config.toml
horizontal_flip = false
norm = "batchnorm"
activation = "relu"
kernel_size = 3
lr = 0.022
momentum = 0.9
grad_clip = 0.5
decay_fraction = 0.3
Rows from block 13, named by matrix and row number. Each number is 128 + 24 x the weight over its row's rms, rounded and kept within 0 to 255. All counts start at 0.
# conv: 3x3 conv (model.blocks.13.conv.weight, 320x320x3x3), inputs 44-65, a 3x3 kernel for each
conv.39 [152 104 128 108 124 178 141 166 115 113  96 123 126 106 130 143 102 113 145 147 106 162 120 102 110 104 118  78  98 172  88 108 135 130 125 106 158 126 122 152 139 129 122 155 127 102 116 126 130 143 123 150  91 127 130 148 150  94 110 132 109 112 137 116 161 124 119 119 137 109 112 152 136 143  80 138 141 102 174  82 115 140 116 170 124 119 124 132 123  95 119 126 159 108 122 114 113 181 146 133 145 187 121 157 145 170 177 138 153 141 102 124 141 182 125 130 133 150 156 128 135 135 129 117 126 139  91  89 115 136 141 143 173 149 125  95 114 114 128  98 113 160 135 109  99 133 139  78  79 123 112 126 129 125 132 117 124 154 110 129 149 157 138 168 149 149 151 182 115 104  96 123 170 121 141 144 101 148 130 131 122  95 106 116 117 159 176 137 135 140 144 119 115 130 127 127 139  94]
conv.40 [ 72 123 105 109 108 134 136 141 111 136 108 121 134 109  38 122 134 112 130 113 118 110 107 132 151 130 143 168  97 124 143 120 137  99 172 154 147 161 142 144 130 128 126 147 142 139 142 120 122 139  77 115 147  95 110 124 114 113 139 104 138 132 155 143 183 120 137 123 119 108 110 145 173 106 110  81 125 133  70 112 137 151 147 148 176 152 121 157 127 134 123 127 123 150 161 122 106 118 123 123 147 139 128 110 124 121 142 144 108 118 148 122 126 143 104 110 134 127 144 141 137 159 119 115  96 141 132 169 137 129 129 102 141 107 127 127  94 141 156 103  73 148 118  93 126 159 123 135 152 117 159 121 130 111  64 129 153 134 134 112 170 110 119 151  81 144 172 125 114 121 115 118 122 119 107  72 133 132  91 108 120 124 159 128 134 146 121 116 179 140 119 107 118 184 145 150 137 120]
conv.41 [ 95 136 122 139 116 105 159 135 124 156 147  90 139 137 135 114 117 162  88 114 141 114 128 110 140 157  94 130 135  88 153 114 144 120 140 156 143 118  91 149 106 132 119 132 144 149 110 116 126 107 127 115 140 148 156 121 123 115  99 143 135 155 189 103 161 135 120 127 191 122 136 101 193 185  97 147 106 124 105 105 124 133 117 102 126 174  94 120 148 155 119 139 115 122 113  73 108 110 136  97 128 134 128 119 150 123 125 134 143 112 147  98 116 136 109 123 124  99 134 146 112 127 127 123 113  79 152  85 121 118 132 150 120 118 136  79  91 129 120 144 139 103 183 137 108 138 122 141 159 103 118 169 122 114 122 132  98 161 141 102 145 146  78 163 168 119  99  78 140 141  96 132 140 104 178 148 135 117 125 137 149 122 130  96 110 105 118 132 107  54 149 132 137 109 130 101 137 142]
conv.42 [ 90 148 144  63  88 118 127  80 162 117  83 127 140  99 104 137  98  96  83 104 125 123 145 166 128 160 126 154 130 158 112 115 100 134 114 132 126 133 134 109 107 120 130 151 136 147 137 171 141 128 144 147  95 127 131 114 127 147 110 118 104 119 136 137 114 130 141 113 108 153  96 108 142  62 109 140  83 132 125 108 103 126 151  92 158 175  94 160 160 105 136 123 117 145 155 111 146 163 137  89 124 139  96  94 137 122 112 121 139 137 122 133 138 120 141 120 133 110 137 131 168 163 166 134  92 144 150 172 160 157 183 136 108 125 117  92 115 163 131 130 139 165 122 109 128 124 139 126  86 159 115 130 127 123 119 128 142 102 131 189 106 138 107 135 133  83 133 153 133 120 145 129 108 133 108 151 128  82 101 130 143  96 141 165 152 113 139 110  98 144 173 127 103 159 119  98 111 124]
conv.43 [133 140 156 123 164 179 169 147 179 158 138 161 152 140 150 157 137 120 122 138 123 115 138 151 139 112 176 144 127 112 146 150 111 130 108 115 115 154 178 124 127 137 151 136 150 115 128 135 107  81 137 136 135 119 106 140 117 142 116 134  98 103 155 142 156 145 153 198 162 111 131 103 105  95 122 130 117 100 103 164 134 150 166 144 149 111 128 145  83  92 122 136 122 149 124 151 154 133 105 106 149 177 112 116 187 115 127 143 122 128 131 134 103 111 155  95  88 126 135 140 101 134 127 124 129 132 138 153 137 142 188 172 167 172 163 154 137 134 101 136  92  92 116 123 138 117 138 136 140 139 112 132 135 119 130 155 111 120 158 179 146 155 151  98 113 162  76 102 143  95 108 136 118 156 136  93 138 130  93 163 108 104 135  78  84 104 118  90 123 116 154 121 126 123 123 117 123  91]
conv.44 [121 112 107 148 115 116 102 125 138 102 105 138 147 115 125 194 108 119 101 102 101 125 115  92 157 101 116 107 133 148  99 176 175 125 172 130 126  72 110 124 121 174 103 101 146 112 111 139 157 127 113 131 127 142 124 136 120 121 135 106 120 134  80 133 109 101 134 126  90 115 158 147 137 116 154 164  85 172 184  48 158 134 121 118 112  99 154 145 158 158 120 126 143 143  99 142 156 156 177 153 104 134 175 148 146 110 154 133 121 107 122 138 133 124 107 118 148  94 106 103 101 118  72 130 131 119  90  74 166  97 141 176 116 121 135 119  84 127 130 106  84  94 108 100 128 113  96 117 123 157 109 127 121 127 199 117  95 161 160 100 115 151 150 118 122 169 114 140 138 121 147 134  76 122 173 122 123 159 123 103 123 135 154 100 110 139 126 144 143 111 126 182 109 106 154 118  80 114]
conv.45 [158 114 139 119  69 116 134 142 110 110  98  81 108 105 125 120 122 147 129  96 106 122 130 103 115 126 125 163 149 137 119 121 103  92 124 120 150 131 122 131 103 105  93 122 112  95 110  98 128 152 116 137 138 103 136 106 114 125 163 119 125 135 115 126 106 121 126  96 152 105 129 134  97  86  91 146 116  95 102 147 142 101 143 141 115 148  89 143 156  94  93  82 128 139 125 126 180 156 148 137 116 122 156 166 136 146 182 152 125 126 127 143 110 145 131 168 142  51  84 144  85 127 122  84 109 139 113  64 119 109  91 175 133 112 129 128 123 107 177 168 140 142 186 114 142  84 111  79  93 143 141  96  98 124 136 142 106  90 111 112 124 130 160 139 151 105 120 113 132 131 143 115  96 107 121 128 118  87 126 137 145  95  80 124  98 117 131 124 127 164 101 111 199 143  83  90 115 128]
conv.46 [162 122 147 187  77  83 120  98 101 119 147 108 123 120  84 134 132 132 117 116  92 125 118 114 144 105  75 145 111  99 117 152 170 101 136 152 149  90  97 133 128 141 108  51  93 140 135 110 128 161 176 103 148 107 164 163 115 130 139 147 121 104 123 156 171 157 132  93 106 110  99 120 125  82  95 153 118 105 133 138  80 142 194 180  81 151 141 101 127 111 126  95 161  87 129 135 128 118 107 150 142 124 117 126 134 118 158 143 122 140 113 127 139 134 154 108 122 120 164 129 132 116  92 103 116 138 112 113 127 163 131 153 135 160 164 134 137 132 159  93 131 142 116  88 136  93 135 135 155 142 118 133 118  83 118 172 137  94 124 153 148 108 107 139  91  85 101 120 133 136 133 121 131 133 100 115 112 117 129 114 113  93  94 122 133 181 130 132 127 120  94 111 122 169 129 164  80 114]
conv.47 [114 139 135 136  94 145 152 130 108 126 151 138 134 131 148 108 110 130 191 139 147 132 163 122 128 175 114 129 188 159  88  88 159 108  88 125 117 163 138 121 153  80 128 122 112 112 126 128  97 138 151  81 158 138 101 115 147  94  84  97  97 131 123 143 115 117 156 101 188  84 158 185 136 130 103 160 107 111 139  86 129 125 152 102 118 100 116 140 141 121 133 108 150 100 131  92 132 150 142 130 104 131  92 106 128 116 142 157 126 117  97  84 119 140 107 139 107 133 117 106 164 157 156 100 131 122 181 141 118 154  93 124  99 112 138 107 139 116 121 137 119  83 137 171 140 145 131 102  99 104 160 112 132 121 113 146 109 149 155 114 155 142 165 146  87 128 148 139 107 107 114 150 116 155 132 152  91 136 131 118  97 100 141 154 115  92 144 118 138 134  81 116 144 150 131 112 106 123]
conv.48 [ 86 141 159  95 177 170 133 133 128 134 144 114 167 155 120 153 126 104 130 161  88 145 147 145 116 118 148  98 167 172 183 127 122 156 121 123 104 103 107 108 105 126  91 112 149 118 114 102 126  91 167 106 113 121 125 113 181 118 127 190 129 145 132 103 113 116  89  81 136 141  94 138 130 154  95 115 109  87 130 125  92 142 147 104 100 119  92 132 122 116 138 166 158 154 114 117 183 114 132 155 163 178 150 143 136 138 149 122 129 113 109 124 122 113 109 132 127 140 124 165 152 165 160 141 136 160 124 104 119 168 148 170 106 151 152 114 145 114 119 135 122 127 128 104 115 124 133 172  95 158 145 134 132 124 127 113 144 134 105 142 130 110  97  91 144  85  86 137 157 130 141 147 126 133 102 125 131 152 156 126  92  93  83 105 110 110 132 151 122 127 120 133 115 110 143 120  92 107]
conv.49 [143 117  94 154 101 121 151 129 116 143  87 112 161 129  97 121 131 140 118 158 137 111 172 150 124 135 138 146  97 143 114 114 143 127 114 101 115 128 130 106 161 156 107 151 116 126  97 132 112 147 161 107 147 127 139 107 143 130 110 184 150  88 147  98 100 162  72 113 160 141  89 149  96  85 145  57 110 107 129 135  97 107 133  88 147 115 108 165 139 128 106 105 150  95 182 171 150 132 116 114 136 121 120 125 129  90 191 147 137 109 101 158 112 105 144 133 131 113 110 144  66 138 121 103 141 122  83 124 149  95 114 146 196 121 117 183 175 102 112 141 126 108 125 180 127  92 134 137 133 148 162 117 136 131  88 110 191 164 133 151 192 139 129 126 136 127 121 131 131 133 149 139 138 152 121 158  98 131 156  66 138 142 112 138 118 173 127 136 166 144 134 107 173 136  93 145 143 143]
conv.50 [137 127 111 144 131 161 116 137 137 116 161 155 122 142 124 124 127 127 151 159 124 152 123 110 107 119 136 105 175 205 127 175 219 126 141 160  81 102 121  95 112 109 100  91  68 109 106 126 123  96 138 126 138 142 172 129  93 121 144 125  89 163 138 112 175 125 103 128 119 127 133 129  91 126 144 145 146 138 141 112  71 141 109 123 129 146 135  89 124 106 109 114 143  92 129 122 103 123 113 155 126 107  87 163 123  66 115 118 125 129 167 125 116 111 135 126 106 111  84 138 116 126 128 106 122 124 132 176 196 134 162 141 112 129 119 151 137 131 153 135 100 144 121  91 111  88 117 137 128 125  95 166 136 121 139 151 109  91 119 121 103 118 135 150 146 112 117 140 120 119 133 131 139 144 142 161 159 126 129 116  95  80  82 151 108 107 140 112 122 125 138 101 121 113  99 114 130 125]
conv.51 [156 130 157 138 142 130 107 112 135 168  99 130 188 134 141 169 149 125 108 169 116 142 136  88 154 131 132  98 193 173 105 180 100 100 129 132 166 155  85 150 104  79 159 126 131 120 123 173 134 149 139 148 129 130 108 148 129 119 121 172 120 133 179 126 109 161 116 122 169 141 125 148 149 106  81 144 117 110 143 138 154 152 133 144 120 162 186 112 154 184 158  53 102 142 102 159 111 149 159 128 115  88 170 113 150 133  82 168 129  98 159 118 111 117 155 104 106 121 133 106  92 145 119 144 153 142 103  88 124 128 137 139 123  90 122 169 131 140 154 125  95 114 125 131 139 155 101 133 145  85 136 147 164 130 173 127 158 186 164 147 167 165 112 167 180 123 135 152 123 115 145 134 107 141 151 142 168 151 165 159 110 113 116  87 114 138 141 114 118 154 166 137 130 150 102  83 120  99]
conv.52 [107 127 133  97 129 128  95  73  92 104  98 126  88 121 129  81 106 125 116 142 118 134 111 113 108 118 112 108 134 140 137 133 173 112 118 120 132 156 156 130 162 146 166 153 153 144 125 160 168 125 134 131 109 102 114 139 106 101 159  95 143 169 111  88 109 103  98  98 126  99 116 129 151  97 124 103  79 144  84 106 124 148 170 172 140 125 121 133 121 119 123 119  84  88 107 113  75 113 123 139 131 109 124 125 112 121 126 128 122 115 134  98 114 166 130 131 120  93 128 124 105 140 187 111 146 179 114 117 120 127 114 169 106  98  94  93 124 127 137 127 118 148 137 143 148 118 134 157 140 147 133 181 179  98 115 140 168 137 141 137 144 131 143 143  89 123 136 117 124 141 131 112 116 131 113 150 106 125 138 115 182 174 155 169 180 153 116 139 127 159 144 139 131 119 137 129  98  97]
conv.53 [109 145 127 153 148 155 130 117 107 120 136 119 174 139 136 109 173 163 126 154 141 140 109 104 126 112 113 143  87 135 118 115  88 148 152 132 121 125 127 133 119 123 119 139 119 108 102 138 140 126 180 138 142 117 141 129 143 158  92 110 119 135 134  60 153 103 148 125 116 149 142 122 143  76 101 115 131 103 187 102 111 162 149 132 109 140 119 140 135 121 105 131 160 138 103 119 149 151 134 124 149 101 169 159 126 158 123 133 129 121 119 167 100 126 133 130 144 101 154 168 104 111 125  88 127 141 100 156 108 171 124 115 122 102  97  89 136 135 107 155 130 122 130 112 127 101  79 109 139 134 143 113 115  96 128 120 119 142 139 116 120 101 133 131 145 196 142  99 149 128  80 136  90 131 145  90 104 119 104 129  88 119 128 120  82 126 105  92 130 102 160 118 142 131 155 111 118 122]
conv.54 [111 120 126  82 139 151 123 159 127 108 120 118 116 101  64 128 123  95 112 107 135 104 114 136 127 136 125  79 149 132 129 174 163 109 114 120 115  97 125  95 126 114 123 141 145 111 108 115 151 127 145  94 107 160 155  93 141 106  93 175  95 113 122  96  69 120 109 146 144 108 105 129 124 119 104 109 114  66  98  71 131 225 177  83 163 114 105 118 103 141 141 124 114 155 117 133 154 142 142 138 124 177 138 137 119 138 123 117 113 117 120 124 127  90 164 131  77 162 122 166 148 102 139 131 162 132 152 137 138  94 132 138 140 155 127 123  91 160 135 111 149 102 115 158 144 140 123 107 132 112 114 113 141 145  92 162 143 134  94 147 133 118 134 122 131 134 152 184 103 112 117 114  85 137 150 137 113 154 148 114 115 146  94 132 125 144 154 136 133 120 125 152 135 149 123 124 119  99]
conv.55 [141 107 119 142 105  92 112 111 126 158 143 141 111 119 125 112  95 132 120 152 136 146 140 131 129  89 105 136 195 117 110 125 120  88  98 125 175 134 134 153  80  96 108 100 104 126 121 130  96 110 177 114 128 135 106 132 136  95 114 153 122 141 183 118 126 135 155 136 120 121 111  93 179 130 151 184 136 168 176 151 109 126 159 103 109 101  67 125 111  80 133 188 142 110 126 134 103 110 107 181 150  67 172 127 125 139 149 158 142 141 172 120 147 134 114 149 104 131 104  92 127  72 130 116 129 113 125 110 204 118  98 142 111 114 131 143 151 138 122 126 131 120 133 114 132 174 110 138 132 100 136 108 124 134 116 123 152 125 130 118 158 165 105 130 127 105 119 156  96 111 146 109 130 130 113  77 125 124 130 136 143 153 146 162 122 144 182 131 139 105 150 115  95 135 142 119 142 143]
conv.56 [142  99 163 109 106  95 169 152 132  95  85  92  88  82 124 110 120 130 139 119 116 111 107 126 114 130 138 135 134 150 139 108 149 130 104 143 115  90  84  84 110 122  74  88 130 106 143 142 125 101  67 118 106  94 147 121 132 179 196 121 158 159 123 150 145 133 148 101 120 141 127 123  95 134 161 150 140 145 162 144 140  70 142 136 122 174 176  86 128 145 100 137 109 157 196 168 137 173 153 112 119 160 141 142 139 109 111 107 149 116 133 129 132 118 134 120 105  97  84 136 122 103 106 113 124 115 161 103 139 139 104 128 124 128 143 123 137 151 102 117 108 132 138 143 113  79  85  81  67  71 111 137 128 117  93 120 121 129 125 135 141 116 147 151 125 147 133  99  95 106 111 121 122 134 137  87 110 154 131 131 160 117 133 126 138 148 113 116 163 152 145 108 120 128 138 155 150 162]
conv.57 [179 150 129 136 171 140 137 142 122 136 127 116 159 174 134 128 140 148 127 134 125 134 136 121 143 109 105 162 132 131 135 133 145 101 136 130 107 119 103 137 142 114 109 159 139 122 149 149 145 174 182 101 110 148 140 126 153 131 171  96 126 147 121 160 114 117  80  75 113  67  98 124 126 119 139 124 117 105 139 157 143 162 144 162 137 120  95 156 107 115 126 214 190 138 104  93 102  96 124 167  56  67 139  96  87 129 130 135 133 114 130  93  89 110  84 132 159  83  98 136 126 122 119  87 119 177 145 121  98 103 112 143 106 126 111 159 114 104 127 140 120 120 133 164 104 106 101  97  91 121 109 112 113 121 109 122 153 156 142 108 121 126 109 140 135 107 131 140 114 137 126 142  61 111 112  83  91 105  89 116 103  98 101 118  79 128 125 105  95 126  73  77 120 127  80 102 142 101]
conv.58 [129 142 129 163 130  91 129 169 139  91 128 184 131 143 194 101 124 140 105 133 109 139 132 120 105 102 128 114 117  61 117 162  93 174 136 142 127 121 126 150 149 163 136 126 127  94 110 133 122 135 109 154 125  76 154 132 121  92 109 127 128 100 136 138 145 171 163 132 136 137 148 119 147 176  81 132 132 131 174 121 118  75 126 118 114 141  72 145  95 116 105 134 146 130 114 133  94 131 124  93 128 192 143 127 159 128 108  96 133  90 125  99  85 110  99 117 124 145 119 104 133  78 114 112 123 111 134 129 136 131 110 156 141 123 135 133 128 123  99 126 138 122 136  80 126 105 101 121  87 112 161 145 127 154 114 122 112 200 159 122 118 114 125 115 132 101 118 113  89  88  89 161 189  99 148 103  87 126 110 108  90 105 119 156 162 112 137 132 107 133 135 137 128 125 160 127  95 135]
conv.59 [112 138 108 135 175 139 150 157 102 117 114 113 108 150 150 164 158 105 123 110 106 117  92 109 126 113  95 132 157 152 129 107 118 127 131 117 166 138 135 128 121  81 141 156 108  91 114  97 114 139 132 132 130 125 124 127 109 148 174 169 137 145 165 134 159 119 145 115 110 102 106 103 125 153 166  90  84 171 115  91 165 111 131  91 115 128 145 116 108 165 151 116 144 149 144 140 154 164 122 151 120  92 173 156 119 162 114  96 121 169 124 101 110 144 134 124 125 108  72 130 115 142 168 141 154 126 103 120 113 164 124 121 153 128 124 135 149 162 146 132 123 131 126 130 145 133 137 181 153 126 159 123  81 131 128  98 133 137 121 128 134 107  99 120 154  95 120 159 113 128 164 127  93 121 134  93  74  98 145  77 155 142 153 163 101 119 127 102  74 109 179 131  95 145 193 109 112 146]
conv.60 [120 152 143 167 167 146 150 114 116 114 109 162 114 136 130 119 139 113 113 133 116  84 116 130 123 149 133 152 123  94 139 131 149 139 142 139 122 123 161 147 108 142 118 123 141 111 152 139 116 151 125 129 117 170 115 141 126 168 163 173  94 121 107 114 136 146 127 162 118 119 122 131 114 131 104  95 178 114 166 154 116 129 126 102 120 165  77  89 108 110 124 122 115 174 138 109  94 148 116 123  93 128 122 169 149 125 175 171 131 177  86 117 103 130 129 104 150 139 112 129  99  66 123 127  84  85 131 205 225 159 111 153  84  95 130 111 142 125 138 145 129 129 144 125 124 115 102 144 118 157 123 116 117 130 127 136 108 111 100  91  94 123 112 160  86 140 127 139 133 130 136  79 119 117 129 176 141 162 119 104 123  90 170 134  96  83 186 121 104  81 101  86 128 152 119 140  98  92]
conv.61 [109 104 141 130 122 128  91 119 175 143 124  87 134 110  76 142 124 118 135 110 123 158 133 109 111 122 124  91  94 141 119 194 135 120 152 177 149 115 125 131 128 147 105 108 124 114 106 136  95  96 117 119 130 119 100 115 131  71 125 160  82 132 159  99 128 122 168 125 100 119  81 126  84 103 123 129  83 110 194  55 197 164 120 140 125  99 169 113 125 119 100  68 104 114 127 152 157 133 148 114 138 109 139 119 147 129 115 147 107 107 114  95 125 168 129 123 173 153 118 107 172 119 127 140 113 128  44 123  94 115 138 124 106 132 152 149  95 167 179 129 138 134 118 117 117  90 127 105 109 115 113 123  99 149 124 168 136  98 158 139 117 130 152 132 101 154 134 112 124 136 146 119 104 122 137 106 107 151 118 102 108 123 100 148 166 138 196 136 141 161 127  88 148 140  98 104 172 115]
conv.62 [127 118 129 148 176 130 137 145 123 171 144 108 169 116 153 176 122 129 130 108 121  95 103  97 123 150 127 126 122  95  74 114 110 131 128 109 116 109 115 147  96 130 120 117 148 173 100 124 146 106 178 122 168 135  85 145 165 132 111 154 144 113  99 164 129 113 167 111 135 125 121 148 128 158 106 124 174 129 103 158 124 138 165 160 133 145 108 126 130  79 139 117 132 156 151 130 144 125 124 162  91 114 123  53  95  99  97 132 144 124 137 127 137  95 122 131 113 134 139 102 131 110  96 109 102 116 135 112  88 115 115 115 106 108 108 170 127 160 171 113 101 147 152 115 104  90 113 161 141 111 121 115 160 145 198 139 111 177 136  99 161 143 115  99 135 117 101 134  99  85 108 100 132 108  95 152 114 128 110  96  74 112 125  90 115 116 134 112 111 131 121 156 131 104 118 113 107 132]
conv.63 [153 118  98 133 162 109 124 108  82 121 178 143 150 148 121 166 120  93 131 135 147 107 104 111 135  96 135 142 116  73  95 119  96 133 118 131 115 128 165 140 142 142 136 128  86 137 146 132 158  99 161  85  88 125  85 123 151  92 128 151 117 168 145 118 132 112 110 169 144 110 123 126 105  94 144 138 133 154 113 119 137 196 156 133 169 173 122  88 145 116 111 119 172 161 144 181 116  90 110 112 116 109  94 110 114 129 111 123  93 106 116 139 104 122 125 129 168 119 136 135 109 117 147 110 121 123 101 132 122 129 140 129 123 131 107 123  97 122 169 108 125 133 134 115 120 138 159  61 149 141  68 124 142 131 136 130 150 127 138 126 123 138 126 106 125 145 102 140 138 133 132 102 128 152 108 105 122  85  91 154 145 115  99 107 110  88 118 126 101 125 101 117 117 112 136 155 168  97]
conv.64 [139 166 166 131 141 164 147 100  95 118 116 156 137  99 124 144 125 134 124 113 125 155 137 119 158 157 126 117  26 133 126 142  30 132 151 112  85 138 142 110 107 103 118 109 126 162 132 130 133 135 181 121 114 136 105  82  86 118 127 107  73 146 145 133 180 167 124  93 129 140 142 119  57 136 151 136 108 148 147  64  80  88  95 139 131 170 108 133 109 151 132 115 130  89  88 103 141 122 145 184 140 151 173 166 148 152 145 132 112 134 111 126 143 117 120 150 125 175 128 142 148 142 141 151 141 121 141 160 190 128 119 105  92 106 117  97 138 155 177 120 147 107 148 125 163 141 132 107 120 155 113 114 129 119 106 174 136 114 137 123 139 152 134 122 121 199 132 155 133 173 163 159 150 101 153 157 105 133 162 113 134 163 111 153 177 148 114 156 136 140 116 110 205 119 146 135 131 113]
conv.65 [105 135 121 152 158 192 152 118 142 151 149 161 158 118 111 160 121 153 142 117 110  87 113 153 111 127 101 127 152 135 148 150 115 107 118 118  91 127  90 125 148 149 112 150 173 105 123 128 134 111  72 107 100 155 143 135 155 147 147 175  84 142 123 160 152 106 141 157 129 139 134 111 245 139  88 163 138  73 156 162 129 141 127  95 161 140 119 136 152  96 157 142 130 188 138 120 159 129 124 141 158 119 121 168 116  93 133 114 103 130 121 175 133 125 137 123 111 203 120 106 122 142 139 137 141  98 169 182 111 114 124 107 134 121 128 124 206 110  80 107 109 121 133 123  97  75 159 173 143 152 127 158 131 100  98 111 135 147 147 160 147 144 154 128 129  86  86 171 134 124 106 105 122 117 108 136 149 138 123 112 105 111 142 160 161 129  96 133 110 136 143 118 118 125 145 126 132 130]
conv.66 [108 164 165  79 140 174 137 197 192 106 116 163 123 106 113 136  72  94 146 159 166 132 145 160 140 144 145  89 115 120 127 167  92 130 135  68 143 133 148 116 142 152 173 144 129 124  76 133 144 125 121 121  93 122 100 154 124 122 121 131 126 144 162 101 117 111 106 115 117 120 106  77 163 146 149  93  74 142  83 126 122 162 136 105 122  88  71 129  92  80 138 159 170 162 155 142 134 131  92 125 149 121 119 142 125 137 146 150 127 120 115 124 172 127 119 127 129 146 100 132 113  95 144 106 146 113 142 110 120  97 110 128 114 100  85 138 143 129 128 158 167 125 161 137 124 159 127 149 160 113 110 120 137  82  73 127 118 125 104 111 121 106 124 142 101 157 102 108 109 133 151 158 141 104 134 119 106 142 128 103 106 111  80 118 109 106 135 136 131 146 171 157 143 109  81 127 156 134]
conv.67 [152 110 158 105 122 107 118 100 140 115 100  98 111 136 133 133 137 138 132 110 125 123 137 144 148 148 133 168 145 119 105 168 111 126 217 184 107  94  77 147 136  94 126 114  99 129 154 108 114 124 116 143 134  62 130  66  46 149 128 123 153 132 162 101  98 103 142 118 113 107 122 124 116 100  99  94 106 161 135 102 140 164 157 137 138 119 137 149 129  83 134 113  84 107 135 114 142  99 124 132 158 140 107 110 133 142  92  99 174 144 123 114  95 106  84 102 125 102 123 116 119 134 110 100 114 145 157 140 121 131 135 107 155 123 154  96 143 144 175  94 140 160  91 117 133 109 107 138 149 137 118 108 123 158 144 110 159 165 153 135 119 127 116 119 117 110 118 170 127 134 143 125 140 116 147 114 120 140 134 123 103 137 122 118 130 104 123 102 106 142 133 129 152 170 142  93 124 153]
conv.68 [116 123 131 117 162  93 155 136 113 134 160 134 139 125 131 124 107 135 150  89 109 171 126  89 144 158 141 156 139 151 137 124 157 119 104 121 134 166 166 131  90 128 116 130 146  88 128 159  82 119 170  91 143 184  79 148 104  91 137 101  87 119 108 106 129 136 109 126 133 132 151 133 173 141 133 183 115 111 167 100  88 187 135 112 109 166  94 131 133 108 136 116 109 152 136 127 156 149 136 139 194 130  94 188 125 130 122 107 120 128 108 144 155 131 122 110 146 103 141 139 125 126 132 104 123 113 137 137 155 137 159 157 121 151 151  71 104 115 102 126 110 117 149 168  91 143 157  79  90 135 109  93 149 130 160 146 130  95 112  95  81  74 160 136 146 117  83 131  78 112 110 138 127 106 148 156 116  95 138 127 163 116 126 142 154 126 134 156 133 149 183 108 125 178 115 135 120 108]
conv.69 [130  81 113 145 145 138 126 111 134 144 130 127 160 114 103 137 141  96 150 140 105 108  92 101 107 109 143 115 165 139 118  95  93 136 111 123 119 123 146 125 116 130 117 105 138 102 115 135 146 149 128 129 123 114 129 170 137 156 153  86 115 145 158 137  98 140 183 151 118 157 142 132 146 116 125  99 100 116 133  94 144 125 140 101 158 140  92 141 116 102 141 140 125 158 173 105 140 179 121 134 127 141 117 101  94 141 109 141 124 131 124  87 115  92 108 138 126  91 143 112  92 151 129 162 167 132 145 105 141  95  95 160 150 144 138 127 168 108 122 149 129 127 139 128 120 164 170  92 130 122  70  84 137 135 137  89 136 166 162 111  43 141 124 141  65 139 107  95 160 143 157 122 129 119  87 127  94 108 104 127 130  85 124 122 153 146 127 104 179 125 159 116 122  76  83 110 111 101]
conv.70 [155 105 158 125  90 151 132  99 125 147 136 125 122  96 126 172 131  93 128 124 113 127 103 131 141 159  99  75 112  99  92  96 101  93  86  96 154 135  82 117  90 103 123  91 129 107 141 142 135 111 152 162 146 106 143 107 107 140 151 137 136 141  99 124  95 117 118 128 124 105 147 121 175 182  90 125 202 168 134 137 149 117 111 107 122 174 135 111 156  98 125 156 135 127 118 150 130 122 132  80 105 155  50  23 111  86  44 116  81  95 116 127 115 142 126  87 109  97 149 134 108 117 122 146 124 114 127  97 115 133  96  93 118 135 130 147  95 146 147  88 107 149  87 107 124 107 114 109  81  91 119  67 104 117 127 152 131 121  97 126 140 116  93 111 115 109 122 136  87 128 133  92  98 109  89  79 138 156 125 145 103  87 102 120 135 120 106 127 142 147 123 114 140 135 145 176 121 128]
conv.71 [135  94 106 159 113  70 144 124 133 139 120 127 143 120  94 161 135  89 122 116 130 137 100 122 127 105 164 139 124 110 156 112  80 105  62 127  84 114  97 123 138 121 117 133 153 112 118 149 137 155 156  96 115 120 149 124 116 100  96 145 101 100 126 119 116 108 112 125  94 121  92 103 121 187 169 166 119 141 135 108 100 118 149 163  96 147 164 157 163 146 104  94 145 125 111 111 160 121 110 158  80 109 172  78 115 172 153 117  93 105 146 112 119  97 112 146 136 122 118 109 153 137 120 140 128 135 142 104 104 114 119 121  91 124 127 118 157  99 118 191 142 134 145 121 113 118 118 123 106 107 142 146 139 169  81 110 166 125 126 142 108 134 107 127 111 137 120 131 126  84 109 148  88 100 142  98  87 130  90  99 107  97 154  98 127 163 109 126 101 139 135 131 128 117 133 148  93 145]
conv.72 [132 135 128 129 105 130 155 158 119 110 100 149 104 111 135 158 142 154 122 108 123 102 108  84 139 147 131 159 138 150 106 101 111 100 130 114  98 153 139  94 161 121  98 119 101 138 146 114 133 139  85 108 139 116 173 104 104  96  95 124 111 132 125 187 156 136 121  88 111 126  93  91  97 118 102 114 139 167 119 154 167 127 172 143  97 128  95  94  71  98 137 138 146 152 126 114 108 113  97 100 123 142 104 145 121 115 137 122 122 140 126 136 118  64 152 149 133 131 114 105 137 128 133 165 169 136  99 158 139 122 138 126 119 147 128 127 113 142 141 108 144 125 106 132 128 148 127 140 168 177 121 140  81 133 144 143 124 113 102 128 127 100 137 134 124 156 113 116 193 171 125 116 101 108 154 154 120 127 150  99 119 140 112 102 127 102 132 165 142 122 115 147 100 121 134 151 133  95]
conv.73 [119  84 125 131 124 133 112 132 139 145 142 120 129 128 129 114 117 123 137 117 137 140 131 142 158 139 143 133 100  79 143  86 117 129  86 175 160 120 136 129 137 108 103 118 128 130 123 124 135  99 120  91 101 122 124 145  90 111 141  76 141 134 119 141 162 132 128 145 122 131 139 127  51 163 178 110  98 135 111 141 148 138 148 136 183 139 151 152 136 171 120  97 131 171 119 100 152 130 119  95 123 131  94 133  82  89 164 103 138 143 131 154 148 123 131 134 122 106 170 142 122 141 101 125 136 139 180 147 123 133 118 133 109 127 126 116 146 104 137 114 130 117 132 144 108  90 175  96 127 127 103  97 128 154 118 143 109  83 127 127 124 142  99 127 109 114 136 135  95  98 179 116 144 142  80 164 151  85 125 119 150 106 118 124 128 148 131 146 127 130 142 133 156 118 150 114 119 124]
conv.74 [127 101 114 111  98 112 119 121 115 134 110 100 127 161 136 130 159 139 116 121 125 117 114 102 151 122 162 127 139 124 110 106  87 113  98 149 177 121 109 133 103  97 152 137 147 109 135 163 132 138 136  77 108 136 152 108 127 129 136 160 126 127 117 106 135 132 128 128 122 140 125 113 166 145  94 165  91  84 142  99  88 105 140 106  84 108 144 106 130 109  84 127 144 143 187 150 116 106 133 119 104 133 150 141 174 146 136 165 112 134 148 120 129 125 130 104  89 110 137 110 100 121 108 135 123 111 116 121 151 143 130 134 145 168 119 120 142 137 109  92 114  92 155 134 140 159 100 140 116 116 133 154 158 110 103  99  74 106 137 101 132 108 150 133 117 143 159 144 130 112 125 118  99 111 195 126 137 148 122 119 121 126 122 112 129 125 130 118 161 147 141 161 107 100 115 127 126 112]